{"input": "waveform_16khz", "encoder_kv_group_size": 2, "encoder_experts_per_token": 1, "encoder_subsampling": 2, "encoder_pooling": "mean", "text_encoder_norm": "rmsnorm", "text_encoder_norm_position": "pre", "optimizer": "normuon", "steps": 5400, "lr_schedule": "cosine"}
Rows from expert 11 of block 5 of the audio encoder, named by matrix and row number. Rows with one number belong to one neuron. Each number is 500 + 40 x the weight over the matrix's rms, rounded and kept within 0 to 999. All counts start at 0. Numbers have three digits each.
# up: expert up (encoder.blocks.5.mlp.up, 32x128x128), inputs 0-127
# down: expert down (encoder.blocks.5.mlp.down, 32x128x128, transposed), outputs 0-127
up.46:490481503497464499457560431473515496473519459452490445453501534537434573492473543507531492537537544474482516512491455504513493475461501478494488547473506515502555469496547527523479480518516443485530514462496521524494482505413490475456511534556482489537504464551587510484541555508535460461498523565450430519443549525450519489518510496524433511511482412427538544491474507490547483486390
down.46:458501533535460503530459534518522542514484477509522465501505478530586464543489497502494500477513471528517467515544494497531496490523447538489549496453488509446521455517517430509447478481505517519496485518478486481477463510521516475548506465522462496475457513482538459473548524481515593505515484525552477496532509465502541572520480530449502529505481452533479481527553457508498533508502
up.47:520445518504491543582472474488496459581492499469503482491495533441469488429499524502462511470596530472452483499526559475536527518508491472532511511486522507491506483512517469451457428509484507513553388529397530513415541495481435491553478465536540462513514406538572489589489457471516485525528443456527513582531492467546486447533430518447507507495515518565479535468486512545463476495579
down.47:522524433478539493473480475538542518527484566469591511505503506484448507538504546499541478475459557504478469500502494487533456498485501483567504537488523525541433522492550576456462489486467464504428606518462455471565471467460524544473410509546535518524454529427424485499496575468530396507526512420484490479454570441506473533512504508565533465511500434441459455488490488511505530516484
up.48:506471479525561470506477537479515440516473532508542505549573442494541491451420510479450472470594531519568507498494510447502489538555561478486523536490535550508455548508544546555458530450535477545452506466514507502494479476529513503430477544551478492454501541454432452513505483521492529466580556519537464499453513527452519510484470521502443538492461466459488424510523501540437464531490
down.48:494517519533456509466520448535495498446500531522509505558485502467431510482483498478458516539542516514527553466452538484529516515499515478450513500505549496491530451434569478502425513456487524499500467542524469519516510501450459513514548573509503505479527565541529560504438512436494554483423482478512493399502441526436497475506453473495534437466499469476552512427550491524568412487535
up.49:576505433492562509545501507399562479521500545549498546447460500571584442421464409553459477461488476465478534470413509546512456542526499481620528492407530442518501506494495478500469473497530455509495527451511510479522500529435458483514534568504526449542445447535496501547445493515504467527485485536517498532520454475430573535522488480553467430570465488499517535485438450555501537515596
down.49:431498483447436499491482440472454553479498521482544548499488426454522491517505536481524522496487569545595492547516540530594505508490433517504511485485471539560483431477494492412523559449512506565525513518483537450529459515630534536477481530452514538503481487565509470439514540525485470518514446516543521515499502562570480472500449399494501513540488481542465492456534516508500517496492
up.50:488543531537515473528470455464506564539439449508439514536521443491425506497434543471426516461538481464468428471503545537524502496469519470508492536510464504400472440553471502482488445587450393522586482444548516516490444457618527453671457588470501534498516515465558488548508515399483481468491479467496492515486538566533503480444461455536535558494582490528498450495455475561513523524507
down.50:467507570588484471479554549660438481462500461570573504459524491510583562446489543544516527502459456488453487502466527471533492524400501498492439496461492442580555470472473523569558506497510613407488480600530490477523449483534514502542467477500493384459512491474453533533469491483464532522448532519395504486567502429444489498553498469535495531421500588540537541535427519560489493476421
up.51:479530503484476476485425508495476580459468518543484574490523517502496510537488446507504546502536558517455479483500477506460477453479513550474501560470490485454518454528496500455486519504523504529427514536479504515508581517469534488516482521494552450534423487490414508529550488514525457540464438546504495465476521531564531537510489451534453504509461529533483504519523502407493493529523
down.51:435432508456497426558519491535500520504545452556542436537508474494510488533400520519494471548464530491555574465527489559433498497472482399526502484536488499510515538488498562474492491519467524453612505450515521484503514512471559431447548543491484519514494382454578488454447498472578469518499541500443547518517513505451522546515495472553498431441555471497477533528549573475558467458488
up.52:505498542521490499429431483501526446488470559454513515508506444513466565498458532558572541476478551535498495483498445531479508397524481468535491434498493501454560465496505482451471520588527544471503477484463496545581524488477536562518592468518552460432591509468509502531552481465506546534451408448415482566537484430556490474439551576440528484489540423485512611558384552472481498391569
down.52:461463483518577547454513476469465533491513485482487558536519526447545446472476495503522462446476509469493557527462578566468448561463514482428531431420425397461489406528450516441533488521544512568563583468470528569428532551499524476568429495492534498489563534416413509524539509546467475480536459525540535580509514555538489537507562502582456493537456509446556438488541498455444566523549
up.53:461526575531466504534482388495569469474500572517419451497476481518516599488444438531546495532557474480491435485452566492489519530525459418519404536518632539501543526456459496491529590512404489490537522503510499497464580446497404565511554522503495451542554491444481511434453466485509480576483419504475446553493531561571487521485538493477523543477501477527482486484475590446483506564540
down.53:492570440543470438453478484628504422498504493537494491544438463456435423465500560424444469473482524529590449536463408513501572440517461550470471524533541471490490493533513476535462460519484447479514456568486448456555434461479544593507500489518455582563419543509496482509490511543487513461512519499513554511557458541486462443422533544546463478482479521544563588507516450493554497464558
up.54:533477508521520484484479486531529484479546534511456508567439587536469480528453598545450451572522481575521522450494551495469466469488505531566492435525460534566472438479466527481564507471545472437530509489525541403557474468476480473461497445511508508489509503514485475438563474521473529466520399466555500455496482500522504550499500550465509423439548538482440495433432506534492470542549
down.54:377512536470466571500433513519478451446409468521471495519405610524536498473481487476555513514504477401503568515485508510480478477534458382431541560554482509440594502501492539504494463510573485540505565485511483516504547516452542523504556521559469571472502557477521536467500570519475431514399566489519448495485453509546504480500582432531480491496487598578537414586553530522493492409512
up.55:459414460571543507498520431543505501444458576476535536501410451472462573513476542503587498469476467472464511424406493516553493514598620426542532530486469451457541593474456527504416514396437520441481436508522511515582453452551533538503456512546492469531496530501450525511517550453549541586499506488462509630479505530485473468448497517521491531479535461530418510538424530470529556453483
down.55:506542488565510538488525476562497493504542484422466451492535443545461499472500544560495498436498526517496495543542461502484519506469526510459492506469587443415384555453535478428519521566488499481501498470509487486442526528526466476509477529509504528521538482545483461501501466548516455487508477477524454476479503553539544507493418469499465530472505531490586514415532566523508525547513
up.56:522568494549453478496525536476445503480533554573474443521554478408558502459471506522504462404499515505551442442510463517450476557535499483458580478512414438476476508546491506498469458527512530519537574403505543456422538511459517446471466553504442507557393596521510496564497562534485483453481484464521550527496461513531543503544508543490551491503526505483602482412433540484536516447612
down.56:442441495388483524497527526510518462519446633496535522486519476545446493454554470537517507493506516458504463574479540452547563530558557530512483462421486481560466476410499482532479488503491519525478503529463503527561535476537500546452582389486559433403524478510455497537537493499515513489493519434430522548465517519592430471480537561434465530468455447552485548495454595465518484517535
up.57:461533532464510392554441500518475534424474533479434514488502522519462574516497529439551501594519551488537503496531529549483439497500523506575551441517505485480518505469479483485524454562488477513529518526477491574517584510480506504510500533541527526489538495520464495443518475430486464527407450444451457513465458457545539446462483484505552493520483457510538481455504518530474524464467
down.57:520462454547491554431471515543453488483530554550547482477559508475510441505544534516446452405487523494533427534446458517478538596539533463482498486504494480497486514564447527488491505502480524500453443457553522530487408564543516506497487440486512527441533559510561438518566494542502508489490460436508463497443560496467510446502474524517551438550517510475473479519496393503528515477495
up.58:602487480535508461546557566502463466489553457527464497580481516492447465495493455510477534467501546529379544529549502490667512511513373489460513502472529516504535499454420533515488532477476486541449597534508526490480495468540448473470488464557419579534537548537485515527432416542480488447526544461469499541495479519496427518490497481512554420406472541577454506453493397522509549556420
down.58:494534528461430544559484460446553439553548521513505491490463573520540474504463422453436497673477441491544513509499472472570481477548508494503476503471542518562462479637593488509482503512517459423528468489505472446579451483487461465466502493459505506535473523466477527436458532520548430449442541541530567426591513488466496494471524513459546567506576464477512521517526393468456512563441
up.59:524496509489497496504475550563499579505516471504413563505455566515483542474416538491501434495497482453432536460532538484527520502473452550516493541440470475511476457434480541530493425603492513487516449465522505466499538441542507451434476457549521493513528560482463411495415349471549471541517457495464452472485453522536515526498539500518575552425501544543500480527500486499513505530498
down.59:449521515493545560565504519544511489525455487446453484413419486534449504563486442469496573527524451445473495462476484463486505485478480463480506518547476511538465567580504485547507489585532435504491485494558559515473567533473493504496512471531514511532454477588473454460498561535583483489447487502522500527556524478485517491472533488504446473467498552465497502535477447517463518504480
up.60:496503553528456533520550493437598520492552476475508479514487478454602408551603561469432496475488515529459452491474470500491449473520499535499390528477478456438479452481532469482499498522515457535513491531533501492502446522527525447569493509486561460546523535471505465568522513535542525469476440471553442538467500484567451461557527534441557467510516457469598503432549538528482540511520
down.60:540481473474457475548496489564454561520446490468567559508525489457542562510488600465576483532454467502428459507551510556589456469481476515429539487476469517529486518483577505485484543455480536457465488528473502519506493529449511426474542500513525465509502464476442521571520522411466457507532407534472438504450559501507501533538559462466506517492500557469431444548482518540496559504551
up.61:549518481495493436497568546516573491463482499505469503521482469470538438449449478505501462547554584429493550442447481530473471455500563496501562566494511494503479577451523431532472516555487540465496533508501498576567448510462557401483566463492468557520437502421479541555512527491550513510412449495458581482489444499517509493452479541515504482506550436473468548487534464570591506505514
down.61:473405490472519492525504542520464582535448539478505469517569478516458513487480600436522465457492483497546551512564473501517528526526468485514477511484495546540529447599469495483479473490448503557489550496496569460474412468503484488499486455512518499548487489505462500479519524523524576468510493465536540534558467545466523450491525502480461493477539488489485505540520477475509504548496
up.62:528470520564593452492512525500430486455446517482485512513477504561509530487489513433510451433536483544492501572442450513475504538504490478497482505480557479429515483473504457492490464535492468453465436584517527543516568454504513482530624530541451508481512455534448504503512452431440443472546482526513480471500542520534491591546517533518529501516522553450485572484455516462551526475512
down.62:513494495477552443517556512445501491580541483453435503462502477466541513555520532479514498517455486490505475569497490531412520474495563511460481493500479408503544475499554490496530499507474478530568580488458516561492478483435519569519412439491484484479400515579550462510542528531466486502417502534504454478548486501506527540553534476465490450538437476563532481451534537483524488540538
up.63:539474527496509439532462456562507510556523483499585527473493535439619444459484425507457501491461497447540474527492469472476476563527515513511521502482532522421522498493443461493484457485559502494510480476515538537534554503467423479527496547497493489533478419432500578483477528464516493532520518472395523495478490536463529536472483498497434461488523560537540553516476502508461438507520
down.63:564531423540490520512496473486523552488450496485541424507492485541520466557536498530449522488480529570453527521533458587510467541442454478512524496498483539597452485533509548533488511477479492478460464489535426494487454498461600518551442504518495509473514479566472474477467478521448513500451546509522509478479520521517529456504501478470501500492540531484405444490550564485497461555470
up.64:469489481505533443552494466519449567459550433543530491555564465541520490489456449447529450472490474470497465485520409583523455456517467548453478566545425485509467422573569488560522490560489478530459511492504517530510450458552530571525518575488490502461497503595434551554521543496465523410531484495498442513500532509535518446466502475488545490465473518535486510483502478561504495467510
down.64:494510516529514479547511529541526452465487459470490502458453490524476492506524580568469512597445526415538509547407533491439506567456439492505420439528484521464528442453511488554536538473534492437587468513488474579524506476507553405470452520413537499499492510488500498542479516478499446532435591528454472511582513497459525459429507483470468507456483547482496584522481492487523508469467
up.65:493545566505566545587523541449499488571481527472501586450432570537502511549517509511571464476490452477515507542485391504478543523532508452502518535551549481426519581505489468600478454417528461451460503547558578515479494480490455463447475479538455545471448492469516470485506464489547483508462426539541533519523455562461489559496409501478478498490607539506513482550488497450452480501483
down.65:522550513534530449524568435414572528460459500438399515486430426501417544484484413472555505547514493463478584545469494459534495497523481521522559494568537529505506500524518476532486506566464494509500489490518513535519429483455549485448581470552447545460519535505457489420380452454505498499582497540496459511524462507516492494478475493544517453484426521571536509586507496454529507507519
up.66:478550487512399435481512490479476476533529475431497517484556512531525503508475462521517491496469490482564442501496510523515523503457483470502472499534513520544551515521433474525453458454470473459574516467537520516507513501499507561485477555521514485549472450536516489515514483461487489516485512517525498496494545516514533511512478468495466515515476460474524512492536436492500501509535
down.66:516533545507523470500567517493486475510474491440494516491487443445545502500554523428461431457520505489463469527519496469496484524515520476473493491506502533452518508482485492493469552454493510571505453516479437519568484540519518532549538520509467513499542481508492420455527502494446488513531500523481496489462521487527556484487559509526499540459506517463472448447519558459518514524505
up.67:524521453472562570564527527474459543560492426489491451508532564510478555555581501483432458520503489505567541534499466551496539542520445434544465402464482496483507521549466465486566485556443520527470405522521488445521515493485409459447409536449479522457525584504490510470529478551487458553482564568558490482498426511554514514520533528500512477393501541506463551536465583509423512458499
down.67:445557483450503480444447490494531435508474503467539597468507501538515534466514537514537481476526543472387523489501494493485577449506547448587540497572459540487534445543485478506455472517475493495475490533527555523511482513474567499523532496525453531483468512521467513458439532533489465465524454543447512442503542535509528511503513483543509554526450540547497448458505511541551444505465
up.68:540527484500472504487520447546494514451549502503509485525520460505536535542498523500480509511548478454518489433496477509491513525457514505516449559491520503506430495548536486535526503497468559467398495427451531485464502511465538526530545519456445484579508510553522499489556449526542516481470498522447516549464525484454458507536524505498485500498501483464485565453450403484559469541516
down.68:480524432476549452495488495560467521546462523528463480437519537478484492444558520513451492477480479471543468547470552458488483503578511501478544444479485476427500523444471538477487497509523468495501487561532466501559546566500520496436461451510507495450425514585513545441520452522506451521472472421514461506568573478607587514487500549436525450508516520479514496476502552481457531494548
up.69:561505508498510457485546526541482477500544464491427456496507494507474501476539468535482539525436511475423491518508528414538556527498542471479488480477548517516489570479466447564473565490475465448538609486493439495411486482574536521472507482485482518474499481535520474385504571517512476501500542456440510459544498529526527601481518489538519583525487502436527465521502504518494496473470
down.69:483514499522540511524478493506451426517539452478526434460522540533513450447500428495459557537563479534433533527496457387479510506475540533480514523544472516530539508558538475492514449513446469526451448445527509559502508486520456472532561493480498464545473526484607513487492518516480605497502504479482462521434471519496434575519540575463499530456490526565511510494580438469503496510492
up.70:562468586447477506515469459462545478510544550425522442457448480488501545486621541524486498566478441546415480476597572521509483539475496519481533436533487512460535509487479571488526431545548417522470445458582491500551474500451554441508500471506491535480501539556507545458494528532463518451430458451478555492498545424505437499478502498482491538476459527558540544491530512477509396462557
down.70:435525547488517431458470482462432548512443543549577511497457587517458497553517448598479487453548472436480558444488491468520493468534465576451491491432519522551510498477536561514509477460552499567471491568560463502513489454460513545569562471491454548484434509488460417536445450529573527505499508537435443466508537512504573451537572526507472432489564535514447474492566511496517584501447
up.71:468575466482511516549503582459463513508448472509442454516435532494547511505569496526506448518481390460500590468490553494476497562409430495542505448592482525489541469480587580483519476452527467505509492479584513507512385532424415464427495513517514454472468524528559524464519475506529547495464451484435498544500472419490499544522561437481466459462429547536525518503446520499486549513543
down.71:492442554513556494512428452489475524486493514480533540475450576530532455449518514532437503580501474469465517403545482519571498553592438468511514573497481532466515451434520453531510511435556502461563544577501492561465506478469430506494564505511434514440507546556435472508448520574535392533502513483477480431452512523487406473532459462541513486459520479491474511525480475525491451499550
up.72:563519548474487471541519541533468540513478478505495512545481510512522493437472449480459527523427487493513451543521525501491468501541532549482513562514500468477519471504497503487507450523495475508535477466478505480503528466520547575565483526500500568492519526495487528470515493546524425470500452482525483525460500500475466493548518494560479502523491512489496485525508490492476519525488
down.72:466519463522555429561437409489477490485449487489487466458502528545516477466497511542532548498523434552437482497487489551527548512484456468463526516555511505550490486499491458507541539466493519551466513496482545543572472515513548470463511495480527524498501499477509499512508488452495452476492477495507527524555466448458453555528441519511453546482487546557483489484493480443549462509491
up.73:510516572528469489500510448498520508441477465467492521566519522518487480451517518473489508554453513456503469447527535556496490500458567538536498455433499531521473516502486457510493373506452479500521492534612465534496478584489497483525538466448556508483417541509434553527509512534529505524503495487461475542434480586525552508440492545485531510528538509513613473516488499531524489472534
down.73:502454414520488462502526561525537486503480510560536448482531517499473513476513469523554507411507443466469548511535493489549523490515425485510485466464452442475467478517487507469482499458541510561444540493517528578529495430505535552478548496486431493503561503525482460516529487551437514499468550456533442423492493570426522524500555515470461532457553535474530542512558501492449461504520
up.74:530516484516563507401559510544459553484521505529424492499493525484479487523482430487562468500514498533547446542519530493478502464487485466464457509495529517511476540538469521549491474443520559462485510537541476509475568475456496484606507505468418478426457476551489511517460475559541527522509459538498562568453552463499485416516430475463488448456489446551533493457545620503501574466429
down.74:469479449573461476498482450474494436502535549500451528485424513554488594516506550481500523441499501578484495414588528487467503503443493524538480419500468424455522488473512519547498470549474514481529537477490493472497380491464486501458552474539511538524539550505515507532493551503492465467483546448505471430440496496504531554542549498535550504490516546506496501447510491494504478519542
up.75:521539540512479456503520556517480505428507457454502481534523503518442453498513555489511528550418521419529439532541505508545428419503538455488485525518507490507452445443452403532492442491517452508523558468583442442519459492565468516574444527623504508551497557512543480536580586512487526456515512448461526462478459464528513483442544537546485531469520479569537502485522582549487465477431
down.75:592535454507491580464532462464502492514486509593553476421492518476531473433457500449474504365473520472464565465508462483552532500501483456479468474463522514513538510508524485512545562497502489512504464440477484588483499543437563522550561509429451517517511531441583522453542507466414534552592502537508436476476478577492452465489489524517482504446525461506474485522538547528491525497558
up.76:556482519476451526540473422465456562484441530482576550463521552562493549459468466459494526534534545459431466508523474501598455424549568497460482512532541498575578487525541523513494489590530492493415473511500558503512564492493492492489417542434552452489441514554505520487465424563563485592474486486506498440523477399523462473413528468524532469491431524506460478492403560438466552520526
down.76:463452434429497488478479419529462513525526526531499454483491444484526526501518440451613507499456513560550599498497526550531481506471464494596525519539460463501433466504426537442469515506491442468587559490411543588597610503517494476497538545509482525531489462469544453448553428498553514519507450482490492554416518476530561602462379522522490443505556519501449507569507524543437470545546
up.77:581490497499556491512478508520534540424468465480515524448474491533465547533477494540493576443473473478486528508533509550475509482483453549480525526516471480488535455501469522389509531497510518454528433527517464483524490520516469575448507482516535470474510516440494534526496526471455524513456479445463475478494589539505568441573470477474484473525573490514521518438478516526475476546522
down.77:505519504436469442506532527490442524483486352499497470518449480497498505479489496567541483535391543494490489431489517479515482544476478535448463478499468446592463544487527451536469521493518550581507536494576516465452546476511484420470435499464454552493547463492541480471547466553535501567494547488518444520531509452517491509511561415519466505518448450509514499541480480498493529505491
up.78:500425485484489475509527494549468513493461502563562488491429501490518509459534466594485604552465475449485557472419584491534558552488518474476478522477509542491435516473506522576540560487509492465541542499557462487491592458466497514464438415512456474484484501457496457545463473469454520567540422428442509532518458512508488542485538508509526457499458489558462545451516567536446538527469
down.78:518463461574484569503451493485533460493532475445473423436436572516456480501544475502522474478526504490506541563519424492447528467518482551475517469533536482580473441528479474473486534538563444491484551504552442489469543451468434495453475525549536567546481536494485502462471503570491494503460502530493520527539454561539486483535524547456475540515545518501513497465464526481492503476584
up.79:492448525471541477560485485551464531446498473507517459508467524465444551488450625417441516490552454548474499457497418452550511501565485538547492410475485492484467503472491463478524465514545493482540423449516545478551478466573505558491522453498468433522541549464484510438487501489489503468479577502577499495464483527470532462566563525576500525525538546490478516475491487529467511526469
down.79:553522528537524469522454498476450455470505486414499482450527509488547535549488480663486541469552486498497503507508577460479492543436515508469500457497503554493566479496487553536544503500526481520497445518471471554456529546453508434469485466546557521462515484539506513478427543492520508512494443484539433517553480511488481517448531486500448440560428531542600470485538502529550453539450
up.80:511506506523500491471467463520470435522511536579581544460481477442464424515546495516481606443470535492458491447425504521485494475466493497450462531532518521585482484488456489553570466519532503462532480529522536525479518411488506522472446459443498568470490480521496559558452471446411528480483482488443565537480479492431516498463543565461458513483531521561482512488554467526575546495516
down.80:513513507551493512530500530467494469436492512463468482479530494504494522551457498518527508561500497561534489479484476508531484485490507477489564457478475495524541476533445452499479517536480506556494515420560382569512499550496409475521578546525503477563531554514449502437511502482536520480522538419495517514515474501495538450542497477437533453553468441490554472486503535429474533540529
up.81:521518521530513531469534494493516525514515454487509467515479545480595532456497492555519467467514495514505455519506527504465489539511494494515458559458495513519503472455486574501502494484476511539527486478467478603503497499478477460503492471474484508520512476433434518498586466479486484461474529539530487478509485521525454469495534527411575492539510500498484482494510536535506491564471
down.81:484483493478556546462520492527477444540451477469479463502482438524491520489524509458541503529459454539536511544550506555445497458464522513516553478483492536497543576544481461495482508452471541502470482533474480418521534547515547521540495502477473505548491478502518490488483495513453429540486523488510557548458580498515476548530467484463501495480524511454509432522505475490487466501530
up.82:499600497579483571496492501503485509489485588560535461485511505476483560552524439514576442526468563486544460583472465510551516514544461536568500427565490492522435522464519518516475515524487490466537545540418551533503510493478435504516435448447475498492496556565472468431548481492476460462453547509449501554486546546452451513488507522508548425550528505528480471520512447421521440504537
down.82:459571521432519475527483496530467511468512486479463562500568538381536552576525510426565488601461469427503489503455489518496462527558545487486457522463531498386486463437518485566477454541435536493470491520487457511550446491477490469475473532448462474546486511486529483543473468462480438504472493454502504501473512532557567607446523539471511551471520526453460540511423501471527529552464
up.83:482529477505463583461443524533447488370460501487501514538480446539441525614464479481480559487453593516507514570467508517518596545452440515524398479439408503547553488484524548566535543507399488505395558531532454570571615447479584429483488461467435564546446540486531513470495545520518491534513525434446527556551596472496496504385550507453531532517452594466507510488538537476551566453482
down.83:452453503445508496525510586486488500553617471542436469507431490519491606479543444505541423527460504538488504532485508458435528522558511496558417519477568392496425512548515503578537485502493511443502600486583453514444509457492442520506504479442482483558445580556469489491519448463520533453553508484438544494471582588625494548497509566471517505474544591439516535438417498474491415446516
up.84:592467460533502498473530533522479481476518507514480462555513474575480557423517525539472431473479472493496534497473486541451535521517449527527503496507496544543557576488455434495482446542463438448552437556503535461436510490403509517446539527518536495559468470499484493491501571484486496552431497453480535495460512515443534525521542502473517478492561455551589458522495603523497494470456
down.84:503581474473465428511478444452492498450481522495517419481540509546495503551532439439515499475481549431476537521505501433560530527475520537459515509423465559496456527562492504524485466459485589453493509433488456462515516483474466527532490504458565500504485573557498453457529555505467590488563431572445416476485560507501495533503473484495532434496484538557515525498522510506525478602507
up.85:525522497463455526518576535527484458500454539528542521573470533494486457524547493510417427493549623518436486520551538458514478486509459526545533477564507522500485518478448467520469479497528477519422457527506499524533451479416503488542524511510467462482469516629534476477532462435452537563470495534531484524520478481479487474410484536446539477504506475540454526464443517497490558541585
down.85:483457507517532497480481462530519533485508503513489500499483530528475507557541471488512539569451506504539551447463533511520533519586465497528483505513475419482413469476469507493574541489509518537480585512505450466490539524493495512498526607484468550468499498487464453521520547524542450485451507578504591531505459503523485541565482489533479343486462489480486504531481461492491510509443
up.86:497519509445570496480545522550523506505506444504506485441507504495431404554486499482495521548487551453515572487567515479502513511461514494486451449474464551516559530484471495530463489548524459486511489495491526533539513454561505485515473449487567473508503427537489573573444494519476451548553456409475467535488527503532447471504512513455552543499530490526456555579523532535553473499503
down.86:592504544511517500499525497483529496522498505487462519540466512469472561513538556507514502445518488540515427484447503520530477445559536473509477479479481478483441487582490520564519473462532475524463494509538538549447526446503544491503540507561554507549541583521484451430543494476527551492534507528498462493510412504455474525473605498528494499481537473480540431416534440538426508558525
up.87:557551427429474510515468589460549552524567435473472482511456540537480507485460383429499508488514462489477565460530468500455452546548525544510576538481574454491522505498561482504462451498569546502486514466537514426450515489501497517487489533468560520535479473476494506548543453585547442496462501482547499463512437461452540479476495544475483447463544533519482446606466526477462441491438
down.87:494459518441507577510482546449503532501409498445452514456490477525508479519444521574547467496499453478548511464543553441592493494398453478599521525546461627511493545424460572585487566481488522534529535554538575445523475495490520442488542555510466443471557484539506483433502515422483533512545466499487526521534552487503522490409422469470443468560467508515501503538504457482498483493545
up.88:538486464522462484465472501572496478503436397468538507534510437532429482543570523543476424493454548478426513464491495529531577568498558460454496543452460464484471452495594535509527496482432554507514523518455461513465454511575596539501473491501532489417499511506526571484468462513444462538526559467457454473484536555503465536473505475488586595445481532507508533568490424518523501504517
down.88:540486488581469457526536513496472526477572474533438486405545528604515541467423495545452531504521512465503458477462488495533546520466435491625512440510508483490502472558478535467452450484551443453488516553497536517415567426472510383491506538494429487519445499554470477531472522495519479496484522441472484476506501510440529511511481532474510525539582557474518493502529570500531582517489
up.89:488514510435514487505495563467534495511481464491512515486550524454471510481428449420490552512545556536593511506502503565500516487505548551464526489558480531471441467563510537557573415562489411533441533488479480419443524525451451574535542469477540538543513478546454410453522539555464457432506514570479500445475468499524517471462532520529475475539485504500483436458450527538471488491523
down.89:437455482479464490476464501540525508538437531561566529510381428511501542499482522521555473477460469530475553545479520548498466458476534491497588479524507460442636495447390436447482524454576650537484553506488481509574465509626503472514466510515505415559503485540527575473454533472489468483622514448501521518472472493461489423491475479478526470525509486470504518541450519484567501445500
up.90:569474502524518484504566464497510486516455492517500495496520459426472537464526516492474509534517512514534394487555540462516440504498506511541573457517505496456590543578530441502522522571408515424494395526497514565474502490501435546539508445534517556487456485517514531435542520529486422527519463476491487530501540569567465513456393522488511503477514426514482503507518496515448462549534
down.90:535488506514462448577525486489525443569493480545479501522557449503505468512476636488530496557486557508428469407503462510534553531490464431539467531523467532529526472436505505538475403462511474533483525532488432490531393508484560510570460528450487462557493541475456470465522561481439505498501582500491484523497478469496511494507504468584532423455491537484470521489504490463578575528439
up.91:488518515446545459514468591524538457515461505448537495527478505524520514486471497505494499489542528565498475447480469526483514542439533475532548453510475487385521532513596547534529497521536486518502556459505478429525544454490454476478546569563496431541489512500508491511427550526497524448511565503516539443443445484491558553492519532544475431536518489474459462468441510548413443490544
down.91:487539546368523584459375508434467532504432561534512503512501567497493486521517498514483520476477533462521574538501519521511552532526521469497538509484490543541482418447405540465473488497512502473521539580478485531498492512532573426457512526521453458436493477570531495474520536541433517519521478483546504575479466546481495430474485525484462419496523525511499478518565513551487469483543
up.92:456550511505572452506557468584499462451440494473449513562485452549518460475477581473462518546526452527511468530563499528528521552520523477565506535411503501518515542494489534461534486482471536463503574515496579514469518502471461541510514536571490492476490457491453610492471487471543497488521518511531494535507484475503520497566521471508489446489471534497437448476506495412500498530434
down.92:492511541515483483591489489461485483450534504523520572456518503566412456452517427543469448482494522452527532537468490484468604456532509471526438468514503560468528575538482466467569519479505552488518456512499541545551474496444607505534447536531498487524532483556530495530528582580471434454426464464515498481485519480506534520448502593504493519484476515507463522472444533534506484528484
up.93:508500469419534480521541451460516541452476501438567589446586448448458485485526472480453511380470562512521500451453592504422616429500486589597522465552572498479482458533553513506440550557501521499590465439548458527524517446412492642547481462499458422522506555469402474518526492493489481527488481482540479512605502493553497479511569475532465427519520532573550519480496497468453496458493
down.93:474531502503435571502456583456571444493536472524468539543416453469503433520428615498393488460422531532467547520543535498583499502501561491444493519547494441515483549520472500496507425488563475492496479567655442481535561574530500530517522489523469481440546475417532530559416541500483525527578472483428527572505449563565517496383407511520435517537411493541437463507511516494531534525487
up.94:411504504567556553453481531432486465570556558453596460467456469504524474442557472451441494589542445489445497484434442445470572581478537504548459485503482500558527576570476529637490520439479504552489568520487500488469532498566508439538462377440536482549499471458451537452526483511433559548438484398596542538550578544534488468523541484562465587459484501544513494533433434473540502417457
down.94:548504479491520594429505457470559464499531482494547567524531527486477579435580521576475553495446515468510492430523568531370507455620493555510502499535473512518576429445521472490499508461472511477470464470555555433508458480510415522424580483459449519498511507501457456474475455399560539492563444540451473501507418478532493585462500515517531495454519441492577503446515524476587536450472
up.95:548565522521474470488488546512523468426450527481442493474487505513472524505440523554487499572600441509515493393531436598483493543524518550477530550476440452466531438527500537515499447531536430451542554491538486492525575556493466455518475481449482501517443566512554472523502458468444532477504497503529474505463535540469558531460505538486441473515578520494465441504537526458503485485523
down.95:435520472502523493468490522505492540508399428553534541513453435523480494586462463471506470439488478442561510603465509427478489506503512492566520486498543540485469522461430517521471619485555526444475516451512489541484463540541490482489494530585494510528544502446514461439491552494515492500486543497500538442515467493498542519517481437442516498487486489538493504554551565493557484500454
up.96:475498465463453522524520471405470491510528515476560504479517545515521548539487503502492522522460507499519495479470552513475411487564568406497535440497496554409541519501500565501424515435539534452475474418511492507512529570483456509446454510520459489501514486545501515536525524465510502525551517464451534487506473529474508542460457466564495427515545519517504472530466464578508495492549
down.96:425525467503497535478495501526479514464486516499506429548501491521490471494432514487497516498510492428552563549520464524533543493447408484540483570447533518505525520479486576441520491569471514514500515501489485540491541530474496561495469538541576453463490513418514463459416444510508431475537523552521510524460473567464458497536461492472532549426536459472490483542502536451489520526509
up.97:477484578519455448514501478500502548461529525493496529450467527469560450549478445505521480498508512450518463457462551573473516486506492558523483480518449482425570461591426500484493445529566550520527504480466485523522569443463483575544434435557517497497546446515481554462493489531527471473560427494501502550483493532491430472568458567519523472508523474489461537499477536505479446487517
down.97:454538480469490489488524454511501552528484496452529528569411535465530398490461507558506498416480534506428506525468491539485516512521492398521533434529557554455473510505552520453533424512522470638489520495480483508508447494541449527451491412534492451478467562447468603607549571450475490482524488491481525568529534508444522462505505544556411591504468486559524406525570494501491453487481